Weights of a small audio captioner.
Model: 18.2M parameters, log mel input, encoder arch convnext, encoder norm rmsnorm, encoder activation quick_gelu, encoder num experts 32, encoder patch size [4, 4], encoder depths [3, 6, 3], decoder width 384, decoder layers 7, decoder norm rmsnorm, decoder activation gelu.
Rows from block 5 of the audio encoder of a small audio captioner, named by matrix and row number. Rows with one number within an expert belong to one neuron, the router's apart. Each number is 128 + 24 x the weight over its row's rms, rounded and kept within 0 to 255. All counts start at 0. Numbers have three digits each.
After each expert's rows are labels from the 100 clips, of 14848, where the router gives the expert most weight on average: "strongest on" is what is common among them. Only what is clearly more common there than usual is listed. The data: single notes of 20 synthesised instruments.
# router: router (encoder.blocks.5.mlp.router.weight, 32x96, trained with AdamW), inputs 0-95
# up: expert up (encoder.blocks.5.mlp.up, 32x16x96), inputs 0-95
# down: expert down (encoder.blocks.5.mlp.down, 32x96x16, transposed), outputs 0-95

# expert 20
router.20:137157096150141130145140112163150151140104149143103122129151087180164150166138050121153127157130089098126155138123127129134161143154079119106127109118110100163134121108119127172132137123134127126131131090175137170126101111131135158120111140161145103143109100163137104096083098138153119145
up.0:093123137135130120149142113141111154100102137189111114127162140153112136160103118158124126175131139091107112098141135130116127091187067135060130140122132126138087097145109101101126106128110103115095124050113142133128105111139136159146126103140121116138182122123118111119137119146120128153
down.0:123105134154165128134111104117137135121098081083116113132119102134130138094098176149087141123157086147155108142122099147153144116093118162120149112113151153090137144195118133138132156119135159135142160088131096103104130089081148168123135108131152107077142151140159140101127132144151147129
up.1:155151151107088135179146087106051119139134141126147098118161103159119115138145127115094142193138100150120161136111121073112145141111092100160135146141102128150159118143127153143098135127163142162160126170087130152108140110144111135111141126122145099150096105116131150115104124119116146121
down.1:114211133128078125093112144088145150089169117157116111118135099126124102133149148158116099124116136137103133141138177138151156091102131145084140116079133133134137111164144115102126070144127115123135118110125145100141110139122137105115106143093119122158136154158167134111077148116129159148
up.2:138113114150177122143118167188134147114095112122117137140117068115147155137061098150119116115150140118142122076110118137131128149124117135120150098138109099125145134112138133163158145068135103111124125066165141145141112128129110119140138128183101139153155155167106141096096130110128117139
down.2:124075124138149104137129089126159157124138125111169169122122149107100104128081131150090137097123118148129112092106104139117112165154140106170129128131140116138150137112111176109133209097087127115092148091135108131141167115135136171110131154110159172110098130127128135148148109149104130124
strongest on: short note; quiet level; rumble; muffled (low-pass)

# expert 7
router.7:156138130143139123086099143150129138162163090150173127130141131151073122154188151149151110149164145160124124159144168142134174127115142139115146093110155107169138121135130129121129110109139137157156131145179123097172082101156091142144132139122097146150130117120169114161148118142153136111
up.0:138114128127072110112110167106131119102114111149124138140125115188149151121105155092142121123151095181125152142161078165120155143095121097121145118143153128168161089138131110147107120122092149123140106101097139098152108112130114118114106167117109099113116112145151102162176121145153083154
down.0:135129143097094179106151163160104125135083112124151128096134099118145096121126120153104110158145136123096161152145172124128114131141131126154122115101101142167158122104148107124166157135127097158130090142101124137122132166113131105170157168095095137148120084107121115120132103183164174129
up.1:113118137155140132107115075109146091094135124154154120134110135141109115127096137168155156103124104139120160163108126139160127106120116124158096145192132125140114147101119157128141189143157107130129150168138115155167112129083138137086094116106136146146154083102111101116116165118181151119
down.1:139095118121157141123103080150129099131112141078109160128160097125109115095110158117162064099146094200132110156133120138125114140124132109150138078137115114115130113166108094154163131119124164134119128065134104126135135161132125163125124130122145171087139140122133132123144150172134113120
up.2:134143119094106136098166149136136113131131153141107110132181141159129141160146153152134120196140122186112116107115203141151093131115112115124129153104131159157151124095125084138123111142122140115120129188147117113105121143131089122115090140119152162122120114146159091150153092131093139133
down.2:117160156068142161155145161113131128133139163103150165118140160115115094089093092137164142139116139079133136095141179113134113111102108124113128110113133100136157155093115103138125121118085136139108189134114137141124095157127101124130120085124095142180150138149118144130158145125153157154
strongest on: D#; vibraphone-like

# expert 5
router.5:111145130097119124112084173138123091130156115087104173114092159149169117118141129152190130105135094143106104125128099125138094095128122135155108125119114190116127134160135129136139189141141149109186159163135113126123151139142148108160118137117133105099131116151087110157157136133136151116
up.0:109132130159130094142135121085142136139122176139122142109091137151113107152107140147136139150141159122118128110176160127157135130121141077127098126126170170144162111109126114122148108082125176125104140163127125077131114114122102102183128132128100161150077123156117173171113109123099110153
down.0:092107181109111159147114138115143077154196112074135142134130074139139112143104092114102119131168125077083148153138144105134134155130149103095115149113133171163157121115140122124130118124135132109144103100166109135141088141150102136109142136134142149150126090125142130133135119106166144098
up.1:158120175106136166131092148125141130099145144132163120118122087136152083115117119113162144108155070099138096123147124138130128175155083100117162110136132139150114108132143117151121157176150125094138124114158147142103105114141109097146178135114175118131126123090084114143182133103137129150
down.1:106101127113151098121147071171123120102143141168112086136105119142087135152108131130079157116095091095165115099107118156154144127104124102174117123098165158159089137118120123122089106146114104130144131135170132116142134111124112140136082120097161101138112123135193118135094132135137119135
up.2:173145137161116093125164085126135136146128083180131163124169120137143108147161111154127131147129124184125168116123125143120149157137088110147132134144110137179154155110134122127147115092174169134131138125140136108111116121151131148163140143119093127162081133152108137143081112129095178126
down.2:128116100127075131098160163111083105162128100121146144115183116122129134136108129133150120165129150127081157106111177072105127116127190119114145139110135163123166101118109117142164103156115111154147143143132129160123099135108149138140182128137131142137136094159167136107123117104098121154
strongest on: clipping; text has "clipped"; pink noise; white noise

# expert 16
router.16:168173154156144125157135158140151115124204122097144149108120154136084113110114111114136109123147123110131096103144156135142103130132105149117136103097140123147153137129131128176118139131117131110155108090121128191107145122177134075083128112147111166110186142126124117126126117111155099103
up.0:115112173176144133113117111174135113117121117077114131149106139124162142157076110119129147134162146182135117102117102137127128108100100142165133119115101136144106162085138117119126172139132175165095110137130131151129133119135120161096064131114112092128106108130131073132126122136121153087
down.0:136122145118134090099168137157084119076116134144127153167122131094163140133177117086133136133085128073131121141114163120084116125073153161104163105138132116126125159109113144137095154114126151108127147161103093118151103119109101160097126137138125155142168145122118129110100099162144100125
up.1:167106120151134136127141114129152110086132126147126176128150121118113124151083143138138129125106107116178153114122154189101143135178113129145176120134144161179140126120115122097126125142118147120110118059143127169110112098136106097098128172124134115163096139166123137136082164115152117141
down.1:122134151134145151111146137138135105093113125102123068141142165089176116087095135117098131119107090083137113137124139134146123129184145124093113104130117124148144101196122122101139102128106130090119116120130131126070111130144110115070139153111126144139086096155126135125137121122168089101
up.2:129150169164081136114145141140142101116137166118071152137150129122136144153134122101156158101133156135160082101098139125178137115103130124147134089142125141128117109135101119159112110142105176119098112185114128118126109138124123124087090133150111118160111112107167147130111143115176070150
down.2:130122125141109171121116090122148130122144130098073128164137149137124127118179135092177132151069124153149126128125175173114154095156159136120111092156122136121126147156164124128121086090089138107173162153127113166141155137132129144128130158097105122147106109166132132137104158100130132149
strongest on: octave 4; B; note: B4; pitch class: A#

# expert 18
router.18:116110135081158138153156117117136129150141107097142137113120153150117125122087124099167157151097133120139123073127087090120120100151155130096175130098131116108127098097120128189114117096146144116124122105143139114133153133124126099122121117103151113141165163089153065166142182136101132113
up.0:135118097154173101146113133091134145131112090096119192117112144137128157097113111116138147166097122145153097085148074097118139130148128112096137118133095118099123148109101098121134116126124127113135103115128149160088117054101103138082142135137131121150128110125086085148098110116154111126
down.0:094157121139077103152085142120134140122160121108166142139101146114100170173145115080129141146133131158142092137124144142094098080144173154138131086138168091141124090145152155111127127087128110185129118161132131142142141112072127099140130136132132160106166113135156133121117127138134122127
up.1:122132121151101110122111146104135125146100126155130122126159092070149136108130089142104146163095115075087144131117106127115138134144076120168131130181127120123099121140131136166129165137114089118091126064112114165121123139121137125135131121140153135192119129166172121094083118140125120127
down.1:142116108118142095126134094129115125103144098161154104094102144123127108126133128151143133162108138144109103090148145173104090163143082105160091150142126070161113110115130168089185136117137132129108167127132149090159162119130109153096123115138144167106149133142111135147104134143075143151
up.2:099126084069084134150168126106167097140140135136135163124133179146151112171112159135172171141106113116124129121107166122133145106124114127145125167133114138117102103107109146133100093117102118120145101148167132131101162102143146083098101106096141100131109163108165112115146125143118158105
down.2:133097128146146103137150096082122094132153170145092136116140143150157119138133125111176114169101164127165075148109077210122084092098163126151166123107143108117129147112131113146133132162127152124151142129142124147124148109082115129130103131143139150129126115144145131151138152155092117130
strongest on: octave 5; slow attack

# expert 19
router.19:122149112163170123085151108102188115089129123106160098140138132159142108097143121130126132106143135125131110159122112126139096112133117125140117141112132107130159153118143121130089155079107103117092131140070120108143074088083163121136151118118092145127169158137128148087139091086126119101
up.0:120062175100131113129093123095074101142090155143103138111128153158095119131119089111112136121134078126130141097135158135122127135080166167161118120137101129137149116147122120124109123084113148135113131096092124137102102144117114122155132119118148086124060135112128174121132135095116159136
down.0:127111094118127131139116149161155189116176128171125113135115122147102118153116135105108125145120103180120127109079157079126157090110114174147120106147131121127116126075153147135154086116138135110137144115135159116131185151153111115116141080139136155168128103110137123089148152118116101152
up.1:127119138134136109091142079127093091137120203108122091137102112144130118130139151128125123146142139179145119124119144179073148132105134116110148148185128167118149113135122119124125119136161175092121134139156140111119122089103110095146129097151159146083100112136140136104136131139089170156
down.1:135114095166162125153100157131139112163139154119131140118156152109164085145119115127109133130175185158136151151137142116171117132070115134133097118136100109141094141114142100157148094163159124126118145109162120109120106156146126167102079107112129170156109121120130147091093116091131101125
up.2:114147169133163098123096136177179142117128112106123103117142120101126146114102143108120083140111138107155079134107103128083133154148124124149117094128135089133158120109148167157164141145120164160136140120190152119092095120151116134128156134113094108153085152106157093129111124111150104112
down.2:171139109113132158140134135189097100128135121130120129148170136141087122115102106116131123107100128119091131103094138136138133164133153152130117122112144152153124165133090106108131116116101096115135131150107121126108127131181120131130110165079110107134145126075184170105154160144192092110
strongest on: white noise; sine tone

# expert 0
router.0:122120085118135160116148157125105114139119137085113118114138140106168139154075133115111120153073161120130096123102119124117120133103152097130143123102133161125121067097089080176138125104106143132130130155128118139168169119139131109087105080104115131115158111159177164117111122125128139156
up.0:113118097185165116125098155074171134132111139124148120116136143150113117153113119103144175134125156121123170148147174104080134119118108134126144130108114136108118098131143110141152158151115160149164104125093150166116138150141088113105119123139176148164162125161146120106156137119168175145
down.0:146077147114165114128136115092132091146113135103140129125136122120134154098145117152075111153117142144079102116140123165152111158100098152158102182155104126121134157116088128101135150160177141134128127136147157091119125112147143134148074117124155153135081102088097114142115103100122103108
up.1:140148170100168153146116084148057124115147145138137171149095124160115121156075116143148101178093166115136122129153113147157130125096112148097123131131139136134135117106108129101175101117080148119157159100143139120145130144116127162111131118086118154091126140136139143142142141128154080143
down.1:064112143171120107173123142116072154087152141119145140104115129126114153119116120131145135132191137128098138138133102140106117123135099132129113085096119123117106131091154131091135160134099102137111125145134169126104158119119143136142154130073079109140127150123139157141133172154182145158
up.2:148105147139109139083155109121101114147119125116145142140126118090139128074133181141136133093151151158125165111156130216166146131072159125118117107123146163101119127118108144121075103122128102128096163110155103149149172138101128114145114115141136111107151128152121110155127141132165128118
down.2:120128078118096137105117136127134139122167119154104101127143116137168097124092146134157166138137132147121125139156118069106152117158128092146111176106138156097166135182118127152157135121134139150131109082102102133127144124127145127070176142146129120100178101147131122128098160153127170113
strongest on: white noise; vibrato

# expert 11
router.11:141159117116140123122141080115136138160133111104104155127078107103123121120127132091144092099120122189159122112031122127158136108080128120155168164107127126114161140120128132128110127119161136123153110132107113171086115143110109120097122148138159152113105130119131123086122100132166122146
up.0:173127119107131116127134095124094146133145106122143117124109108137134122121142125137149091096126192143169111134071126140133142115139150084157179120124112119147135147158123139115168085103098135121105122134092120104063124132156081159080143161112154128095087164131134126129148120106114146143
down.0:120147173150132108130129142161105099116085121148123119123119129128137207108151132108155108152117121137136148115100136150111136099151130076166093150142121163138096132170135116158123132081157104130134119128108117168080064170141116113146122133112115110135135132115142117129090065122119138126
up.1:135117179070113169103121144098106099133117103108153120103101090054133113128178145150116132137129109172144107174127136123115121122163122079118112160087118121119104121125118110122113124097132115109138119142160118132093137126117130114129140126100114139138048086119125158116144155127113130119
down.1:121159097130144140123130123140153105128122128180100122152112159156084135125116140134141121136123103120118099122100102165160178113168127141155144091159162102117143157133109142143115096178126118073126107143213145098121082112128132120139101172097126109108167124127116143136109145120133122136
up.2:067141125162092155134131116096077119141089095145113103128139109155098130097108131176114118112124129152087150121101139100143163111140106120116144128125115125109133155149113145138145143125143131152127130109103134152142157133115146166150138097121201123184059131108116098136125144124154102108
down.2:144142126131140111108161125133142158110113103145119110081160115112114067072131154133131090147146120105102129113142120147121130144151106141117158145149129127157126169143081117113125132118082152146152153117070151135111124139123137183101103134136106097186129104149116108148146114059111122129
strongest on: octave 3; trumpet-like

# expert 25
router.25:148163123170113102154141084088112148115130136111138111114132138170160105100118149116134112089146109082129178113084141133115116117143116093131174149142165134109162150101129150079097109128094137109099126091174107138152141145148134138125138160103110129104171138136146147136102141111089108102
up.0:163136152141105137143123135161111154134115075126119137148114086144164154139173135172117142113102181110155114118090106094099122103155107122131150123132128091139103141106183178127101109122152105140118134130082144132113092116147148131120146142126120189146146114135155151108088151117125098096
down.0:107129091109132115115161146147111138130110110216116075119096156167175165135135138124116097128162125098117108124139139178149161105129131112133105102154156147133101130130124110122082097176104116095110139110124136111104139138139131135162141116131159132088123140091096126143117115162111098145
up.1:168110122153132098150113163119182151106082149144122145120158115090147105098166118150143093054137051132134149174106130142096145102117158112134151135156110084137139127101133150133143155111147129105140120139119134120129133111103154135146139146140086102103118132131080123114128138129129136105
down.1:154148134130129118142154132120092104139089181095087148132142142112135110148129122135132137177119137141106157098117170096166119149082128117180130123112139137150167119124079116117123130147134142148123145094106136159100120119125062120134160114126148132133152169097111097134079139087095160120
up.2:124077125114131132172117122141091131156095158171138119118129116150146116116189155109162129196100136120135142142105113105121131118124140050098124134158146135124127121141130123129152122105095089139143115098135100108115117106124094134145115142176120116164105158116121144119104173079127119105
down.2:107119096111095111110121108116107059165114131147080127154144137117134162152116126134133151179137116098138115112132179167106101137168137089140119127130107118089100172144113146112146150171119133107123157148102137092147178106110161145140138142127149120094154134123096120109131125141104085104
strongest on: white noise; slow attack; octave 6

# expert 22
router.22:182086092115127138150130087145094110121117113138103068096119119088096110122153121116107139117150140074144112113148126109133125123130151150134115149103187106116179159123161124135116115107125092121099127097095165127118125110158151182107150145144111158138117118104127128119111073110118140129
up.0:093096130093110152100117143109090142163142135123124081135123126143133153130117127150147139136148112144102126138137139147125111133068145153103111133123159084055108170104134142157145119117104120127087117122122127133099118141097095143145148067146150092124097112157158196122137116124107127150
down.0:106168135116123127111143147126147160117104112116120086182122093146130100135130156118118104145136122127172106148112099149149106132077125160106119104138168088134140203167115122092175101183116116123104154113124130135124133133125138154145129143129134127118152127125170090153135183160144141131
up.1:133105154100142128157156103102120138104148197138132156131130095162152106125118153130109153121111163146103128153122110141126113178135120141128106138160169131159141149104106118152140114144152152149167159135063151121130142106128155146162149129071143148092157110081135115110092125099106142130
down.1:132168138100105181138137149138145139120142113175139148108107127140120125141159201160138077157101135134124097132101088165122137099109117144113133062117122138158130129113108119121146123136122109085129079146127132158155150124160126149127128147174142083117124120137170153108150157103106117132
up.2:094095166104158102124108094081159114137126127154150102123153150150127112089124140134162154089109129163143134121128131142135157115123106130118117151173133148162146142106117082099146148123121162161161152108137094161072108112130129161111140147128096131123146109134115149072092134149125180101
down.2:104167151170120117110123132128125165114129113107151123161140096135137141143105118112146142124118082197133123130111129144108129130198150136134159104097129140129136133128104128171149066131127115108180149098111096137138111131129116151060102140162118130081135109115154116129121129130106082106
strongest on: short note; quiet level; marimba-like

# expert 21
router.21:113146111146107127132140104079138138124185121118149133149163126098140114099127091172099109148086136135181120150146142094107157167085096116115139133109103139121105135170104129087127115129138127114145122119128143114122161153145140179102171099110087137172142123105146168163121107123129147100
up.0:152086154136116165135127104146092156139136091148133137164132144174120118107146108131125121149117147209136168120138146150138133147144127153114107100098135145143123163115078147102120130144119144170151113087043135104110111082144138131098130114157147110134147129152122128157146106126121114130
down.0:131150110142129123122106113109138139113129107157137118154118108112121098089145152118097089113105075091162107104159117171141130139067127138086118130139150139172101114147112071115153111124094148137143169109115113154136096131130131169104124095146116148151157115139078104091149121085113115115
up.1:118115122151147142140127103098113141102132124146133170131120125152128130130121082155101119118070073092167178123122113144171115141099126133117144171160119114161112134150124170145110133112115150107095138097148159135130124130112115136149148121102180161091149135131141088096149130122109194154
down.1:094144154119131138147121134112131154120139159146141139125131116098145118115122127109161112130119085158151062135138132091160122148152122155117142111088136121119161122123105098117138092069092098163125120080149158078095139124130132151140137124127111103133122141185154158095129150148196137141
up.2:143140110126112138167095122192125094144134183152130081142139082123133131140154102140135129149121203123106092105126117075114121155130157127198121133127121154102144109120143150081156124169136104143117135132138138117087145141130123106141138111121121128136095146122151146115101153106139157145
down.2:148124155117152109102098122122124096100119130136114102107140127121155094123120115168121119177151097097109140089106140104141141095157129111090126152131065104149133112096114127112097108168106158170138127178148118131104121133100115114126121141106159130152119103157181172119129099113183153145
strongest on: vibrato; F#

# expert 8
router.8:110144128140141134117162122087107120106123104139114101106163096146151140164134107099115134176135073148174120129191087122098184143126149129143129109120101136134112116170124122090119163104118118137100116144174141142144114097128127095112171149179121131110150117157112141156094121123107140149
up.0:148079139128115133125082163140157122125146139175141118134079137169143132098142118115153088066135108156171143131136113131121142105149153152110123110116114083144121118143140089126144163103134134127098130064124130127197139099153131106142147135112081154100141094148142140129144130138128113105
down.0:113116166145164126148120136161074105151105143096162135114123124163080163127091140138104137143124152113154144141116126110195090154139100099121103145125068145113123143093117087104146173097078155152132135101130134109122116131132117143081145139109123143149141141141088140109103144128121138125
up.1:175096122160110176103090115148091125120109107083097126137102139101122138156106115102148154103131142157101149186127096132132121105157139091111096111111150119098123100125174117127127140101155122103106147121185127148110120129130140132095101144118139117087154150144140126106145140174133155081
down.1:118127121144126090137123127123134093066133114133130100129081133108141176157117170153139095131114133131126167144133114129113144119072129119114154114125149164141109123156161148140161168164115111079123109137144091131118100130136119131104155124144179144057164139110095106157117118122099096120
up.2:113100096122133103142095137114113120162188169112084133121141140131111128167146121145155118082127183149111148101093133130113122145075127122112119117124150116131110148111113097123101123181181165179152109089093147126152124152132151140144119150138115161135161143104106155107117144107101135124
down.2:155116135099096134135117096124095091122105150141145164128145081131097137160109098139152101129149098086129148163135124105146124142083178127143182137154144128139130151121151149131111083072122133099151100145131128166130133108113143117132146091149090103147167087110153119133116093114162145115
strongest on: pink noise; muffled (low-pass); clipping

# expert 12
router.12:130139131075153107136178142122165124137129116126150124146102125071124118151131167162100128119135138163187120127120126108120119151126191147126126170063161137146163111121113147115155091121117161114112166143118115126108111145124112154154127137090148135098077137102155143145119155099119112140
up.0:132125112135120121146163123128118137122131148099106177144117125105116113092075138119134060130080131127168138163116143147118110160167123143073142138107143139140129111182126097065120093110102130102153167093143146121151118141128167140134133134119140109161095130131141166130123142143112077132
down.0:139171101080156116173174112078160150123088158148122149105078127123104149111111080125120120143152143138185088119147118140106115095122133104106119098111120130149139156125158111140114155101125114135157121141133158143179142129081098132151121143122118131149089147102103122145110143097134133149
up.1:126117138134190112101129133096133119152092161118160143125163095119115114098087125143142158109112133164128170143112099164131133148109093104125141113108137130164120134140125142110120095150109114139134150125118130119088134109124090115111141144130137140133053130142126040135109160091132090159
down.1:120133139133140138093119093126110119145123111124104113130127108170094164108084116148164138119149115078166092094137137160149148168177113123205130131131128132127116125119154123122127144130122104148091105129202131146108109139146119121174103139114125152100148123152159103130121137135129189113
up.2:146135122103121166152084131144097128110099125161089140099146103124090095122116140087113122105119141101122119177141106147128153096185112141118156120119132149120123117116144121072099141132110150155175163100135112190151140106106132137134170109148094129125150158109149114095154165123139116150
down.2:103163121151098103157083076143095144113130136117161129172088075131133173142158130128143122142159134127137093132091121119099135103107101099166143084120109124152099114121132161130133150136128118142161133075109142127176132153124115140175118142143159126108157117137088130135107151093148106138
strongest on: thin (high-pass); white noise

# expert 6
router.6:123156110140146135142148100162129122121122111123162094109096122135170134106118121076133117137142159066133112122116162118096093136136156100144147095105175099123117110110140155126136145092129109138121083142140128114131132157181140106147157100161161164152184139099131151136127088099125087115
up.0:195142104111098123118119124178131142094131109146086129126154139123143137139130135156157058144140106097132124134134146130079122105123127127154147142150157155151125095148137142147102097147136114130138164079125129177173125130170117157130113129124145155118084158151115082138105110163122105120
down.0:118122143140130113144105168145070142136096140189106100113112126179116132114166092110105125151137161114169167127146171143105116098101101095108131129090128137142156120130134121115171137112163102131110096154162117136133095121168107106167144136118135153119133143134079096141102157113108123119
up.1:149112135143126118133123114142124145111134093125117099096116092137136142125058114173143103161122089067160135134156122130120137134163147158114117140135110124128138162141126103143162141124163090191130121088100140149084144125108149127158128145162153120126165140176148154092121109140149110094
down.1:111102116154144143079115147133161169148160171074140130092130134129110125117162093090108107106129116105148094162123165128128126115109102109083087131117136104131150142098117153125122085087164137141118134077121131147142129138138087142116112098128121159129149091118169154131085103155121148136
up.2:160112106109102093125119104122095091105128137161136149151105151171148112131169124145148112120090131140165129114148134117146093134122129130146158157148104131141138129125096119129115125117136210170132118089100102118085139132157146187115103150140147103108131172110150160121102078140121136155
down.2:144109140154109122155112126117157079159109131075113123127122142092134126051102098136105112149116077111144140106108125105133123099134126153153169133134143138130119121101132140095088107114142124179122146154124145109108175155109124171109168148137159161112107128156141120110164078124147139130
strongest on: white noise; short note

# expert 10
router.10:124116131146137157122137087135133115155139094107153072149179118134098147135148124103100100091096154112141084175140146129137126148133144120150133134104130111070171125121137141075175088091115092136105127118110147106122093147156117116096149119109125139163163142125081121147142148141123113112
up.0:101132152128154104126094112156146129104143168079144157125126180148125119116136134163162158143143109104099154138131166129153153127134157161188116124156125121144110115108152098140135198133154133155136112170091127134109125107124138126127114131101197131151117136083121123134123164142123165141
down.0:186121112139141130138143130084138129136130143089124138148128118096144117100144147160122127114103113157125144127092090141132149143095088137148142132130129130124163151167164124107112155138070132130198117120115160124132127162117105126081137169112115075128121130126092123123127059156145116163
up.1:149087128097102115133115115119093105152126139141109124109099144121094128135147113146128142122149162164120119181112147126104111147125146100131139152111161137108145124140148089153141153141210121149199148133076111134127146144137155157148107148142161175129141141153123161172112099126146119153
down.1:103137147084128120073130133112110065148109087091145107127125123099168147153103124074168138136080118098119098102121127102151124142151116115091144115140101130088108137154065125129123127149124174126122133112147096126144146121119102131104156103127097167118102130126116115102154104128108095131
up.2:145166167129114104184161106141092117135141147126119130115118119138134117131198147128112050162118087137139109099117141108086135166124163127158133129131088127132176120135109136102138115095159131124166100140132125135148095136153100130121133156128161119091116123129098157172118113114118143156
down.2:148146106123145112133100156153152120116155146152146128108104172168089130115119121154088158136137138163149104138132110120126167114165085084114141144149058150115146128108153147091094130163095111139108100114167129129124107152161101133121074163119153134123149113151144130108113172116135155136
strongest on: white noise; sine tone

# expert 17
router.17:145099120178171122103133192117163092124112133128085136137154136116140126099145143142099134133143160088124139162135081142119113091140141098115098131143145163168086118142143149139172147129128128123139160130173128148195110131097166111109155146117111140126155101126122112098136120139106110103
up.0:149127093159111124112161137125117098129107133153118131125128115164162116147120165091169149089132098219133130111135131152110164129132119137163173128125116117120125150106123123108133142114102127152140120129136118101070099093107107086168123107120096115137137147143114143107091148149087096169
down.0:114173148119147107140164139135080164102134124103172111141124167100179176153116102128107092180135164116105076127108159121152112149140133124127146100129125163140162103143124179106150128141129120156112122104106146124127105135127110135062129128119112163123117143126118152142156123156133147090
up.1:116141162153135121100092119166110125133134133122095157162133126150083108120143126119142149184131185131142155132111081169118125131071112141135116134145163153175139142111101139153158129183085122115151108127100133126174113161136107147139125152119147148141166143080158130146108112140136111133
down.1:143154162144144130112152118135111088133104142149144113123118158082134068123119138130127119151161165121126140093114106122121118116112091127074115133091160127168150136089149134140122121190119137112141173143136140087166131108112104117125079117152166115141098114159132110129126088133076156111
up.2:136139142059111112139133127127122142164149111140133145103128157116120130164134125132135182151122131100123160074151144077122144117114089143126138114124114113118132176147117124132092180141104120122164097098148128158150135136103104127136162139150137123174057083119149156116099151132142149124
down.2:129125148112110143141153150133156140181177145159143152141152144150133153111141133089115155090087117124115137142113110103138129122161133096133119149141160164143172133141119146076149117083130111115112132113155128130118177100126086124117133125169130120140113132152163087200149114151158118091
strongest on: pink noise; octave 6; rumble; thin (high-pass)